Weights of a small image classifier.
Model: 11.8M parameters, arch inception, norm groupnorm, activation celu, depths [2, 2, 3, 2], widths [160, 320, 640, 1280].
Data: trained on pen-drawn characters of a made-up script with 800 signs, 395000 training examples, 1.1 epochs.
Rows from block 5 of a small image classifier, named by matrix and row number. Each number is 500 + 25 x the weight over its row's rms, rounded and kept within 0 to 999. All counts start at 0. Numbers have three digits each.
After each channel's rows are labels from the 100 images, of 14976, where the channel reaches its highest value: "responds to" is what is common among them. Only what is clearly more common there than usual is listed. The data: pen-drawn characters of a made-up script with 800 signs. In brackets: how many of the 100.
# r30: branch 2 reduce pointwise conv (model.blocks.5.r3.0.weight, 160x640x1x1), inputs 560-639

r30.5:433484496501472474520492477510504502489481490473482505523476472499461499491501509492472474500514537486479483507475480519526467490517490499518499473451500487487481478487506461504494489479488510475518503511506520512483492495548485499481484505
responds to: only straight strokes (63); one stroke (50)

r30.123:495504488497461502529476482468493504460488499491468504511506483490481472474476441473512506486501493519488496481486464501508467495493521529489516531497503505556512502498500478479508566505497522536510489512490495525495516507505493460474505493
responds to: one stroke (39); only straight strokes (38)

r30.140:487474538522528481488493502473503500497514494510531500515513452496505481480505446500516502502479522523506501527506499518491502512468507509517484523489482500516498534499499530515498519460505526512506511508486549487509491507569495546483492497
responds to: one stroke (35); only straight strokes (35)

r30.119:508477509490511457500500496479501495459507493471491498509497466511462490476494450505501494499495497491526499484494475486479474508524492499547493495512509515502508485486510489475510521540497526535518519516506501465491504499518502513537531469
responds to: one stroke (58); only straight strokes (37)

r30.69:504530498506499509509501490486505500533532494491509474534536499503516488528493465512503499485512501561521507572523528498527479503488504496476465505507468450536490478496486533518501502495491557505492495474508532517505503502476509532489513514
responds to: one stroke (79); only straight strokes (79)

r30.74:494470488494497512484500509542487495517475503509467497486500496482476495525512509512468482502504485488496484498460496508540506511513507512499489466481480480475510471482520447507510504487507475485511474501498484509499439486463486509518492515
responds to: one stroke (88); only straight strokes (83)

r30.112:479481491459475468502518506486500502470513520490510535522493540499560513511478529466465502508518489505483510520496483465506485507490483502484509461500514502486520491520515489510510463485491511529499515495483502505493495501520484483506524502
responds to: one stroke (46)

r30.117:498513495473507518493496503511504497493489513492519507490495527504515486512504516463505498515515481483497499496483479479511487502525473495464501499505491518522491480517510509501513509471480494509493502531486491505509497498482491471486502532
responds to: one stroke (42); only straight strokes (40)

r30.56:478507458480530480501526516483511505516530501443509528513519503501488492545495557514457497478484481498538475495501513483506494498508517552471462523505508456486519475480482507511495494491486504512501490486488495457473462496500505487524493482
responds to: one stroke (66); only straight strokes (65)

r30.26:497498493491449482476514488557511502522452523461521491503489480494500509514512457532519501507499510486485472490498453506508508524563494493473536524495542541504500483506511505481502537491494496508523471498518477541523492500486521481524525505
responds to: only straight strokes (84); one stroke (80)

r30.36:519519515488502517513527518503510501508510502541485486496495530501509508497497537486483508513505512499489531492511482500489493509503462465503509482501513485479506478520512528482499469524501490487509523490502501514497489498526497459496537519
responds to: one stroke (37); only straight strokes (33)

r30.12:494470450498493522489495482551494488494518503480461494495508568506489495503512510505475514471496508472448495473491479479514496521512488492467494478509505488509490506477467490522498493474499492514480482498488474510489504498472491467506494522
responds to: one stroke (75); only straight strokes (49)

r30.128:522518491491480499503503470488503503493503501521493500493544485505510504498499472471506515507496527534526482530511524488484497506491519518514506502499494517489495479512504493490495540487502492480502514495531511509512491494557503555498490506
responds to: one stroke (54)

r30.51:490515519534522490531491499485501499476499503487504498486484492502494532494509500511515505485495489496495474487480478517488500503496481496483500533502507481520523524480491483517506520475493479498506503513532476515505519501501475474500508501
responds to: only straight strokes (44)

r30.107:490498545496505458506500519444501494476480502502494497481484460502516508475504483492497509478495486507502465492495505498507499504501501490526490532487502490514516502493494507467506504520520450496496518484479521455483510493542498521492478476
responds to: one stroke (55)

r30.138:526477494517534498513495496490495505491496526494516485498488474498493500515481493524502507517517492516493506507504506496467535490515497469492476505496508511558518529500513486470488525532494514505502510500516500496495549488472483521525510500
responds to: one stroke (55); only straight strokes (43)

r30.145:495474534510493494497487503535492495495495498463487525518473495497486494510497493501503505491508526514466495515507468498504494484539507506552504483477510522532477479527516480504486503511484527552506530493508492486509469492490485484508509512
responds to: one stroke (65); only straight strokes (61)

r30.130:484515525505488492510500505475501504513480470478519487484518496502473502577487518514498500480506538535544469536501537495537464508515526575507433471482504462488492500480478464517486472521499487509501519489509504483456494501539485494567491508
responds to: one stroke (71); only straight strokes (71)

r30.27:491492492498506485511493498492494493501495467512509515507513445502491516531493476480456489499492534531536513546516544496504502504491510516532495477518507511466471468521522488454497486485482489503499501501479529515488472509507514501467476487
responds to: one stroke (68); only straight strokes (66)

r30.19:460533484479500511483506488511500501536475529479531459504485490512507550514505478476480496522494513518500514518499476499502481501506499489474499489519500498475517491477503494470502488512495456522497527497488496505498494500490515483500501512
responds to: one stroke (50)

r30.68:502488511477491473537503494483501504475508484516510501480517455504492507459481472481502498486496511502515493500491497484496488503483518514534492497491489497495509500495495496500507500502493529508517485522527535495503496496505508515493489473
responds to: one stroke (58); only straight strokes (49)

r30.89:472501489489460487490485518504503499494488501521520505519478473514482520489481423455493507479496535501496527494488500505515497508508505538513511484503488499488489489504513497491498470513512499482481509503479498542477507494493502525488481508
responds to: one stroke (43)

r30.10:490524503524503506525507507498498500511508490483508516514520515505477506504498502495530489499503481517495506505509499476534496511466481490462504499494505488504489478488473506468498517481494504491473490487509476469504479481435494467491498518
responds to: only straight strokes (64); one stroke (61)

r30.44:494501505493550529518499499529490485478530479498533504494516519504480488525511542531518506512493496531522510558516530505498523507503508516471467501492512500503505483529512484511502501499507514505504514552551494499475477489489479510519467528
responds to: only straight strokes (35)

r30.45:526497495504501510511481499463499506500521524440482509491502488491518511535522479508489500471490478483519440490501478507486522487513504483481499497508509505499496491479504478489505504512491487520514475478481487444514509507489504471516479504
responds to: one stroke (65); only straight strokes (56)

r30.152:480482467479481518479488492493487492508486508517494487494459465494503514510519518505438494490498482499500457471499478499484509507529505486484520465512492486486491489459518503456506475491477462519495508513485507491508459504505489470501471492
responds to: one stroke (47); only straight strokes (46)

r30.108:488505490474489483514495487472508500510463537473479508507466535498519504524492475520493511520480492509485483485504460500504514496536487530470511504501494534486495495472506502526489467510490492505505507499513500491514489490491519480533488472
responds to: only straight strokes (70); one stroke (64)

r30.0:497514508497503482533505511498495507481480479499498485489496552503491484497481554480512487521510503526489518523515494497503451518493493492508491518515494519485514478499532499472503512516493485523499520499493518479504492495514513474485495497
responds to: one stroke (71); only straight strokes (66)

r30.148:501502532454496486498506491462508507508500506521506472502489484507513512509490444436499502481489479528522502518491511504490475501503539505516501524500494500463501482498498488467521487534499481505508513504511547463502515506517481528488508479
responds to: one stroke (55)

r30.23:509513495502430498497499512501504501520494499506496488491515457508513506508490455485496510533486517498510511502511519471498489505475495506474497509503493511493485502489495516488513506503480485491507501477552514483521490496581510517516481496
responds to: only straight strokes (67); one stroke (42)

r30.83:467509522476460486500499491496502510530480488475494517497497479504494492546500507495500477503499547554514487545514557484537487501503521527498496473474488503501515483526500503453495493468489484508521494487484494521498488504496502485479474468
responds to: one stroke (34)

r30.16:477480482493462489501501511502509500489473511482487496496485498503505497529511459480522500502476529529542547527519522495493516502515511513480496458502503505470494526482494478471495479490528462510496488519507480471504485497503508489502497514
responds to: one stroke (90); only straight strokes (88)

r30.77:507504497523505485502491513461501506472508502507513478504499453499511501482493450486482500504500482497518514503504513482497491504490492473500493508494499468504492539488501514516495505472493509491513514498474515468506491496520507490476482468
responds to: one stroke (51); only straight strokes (51)

r30.29:515500535488517469516505497509502491491507469478513493484488541501496519505490477488511509483517482476478505488504469491497515499515514472528483526521519500482542507491548537418505541529496484513511495513479527488500491504528500495463490508
responds to: one stroke (88); only straight strokes (72)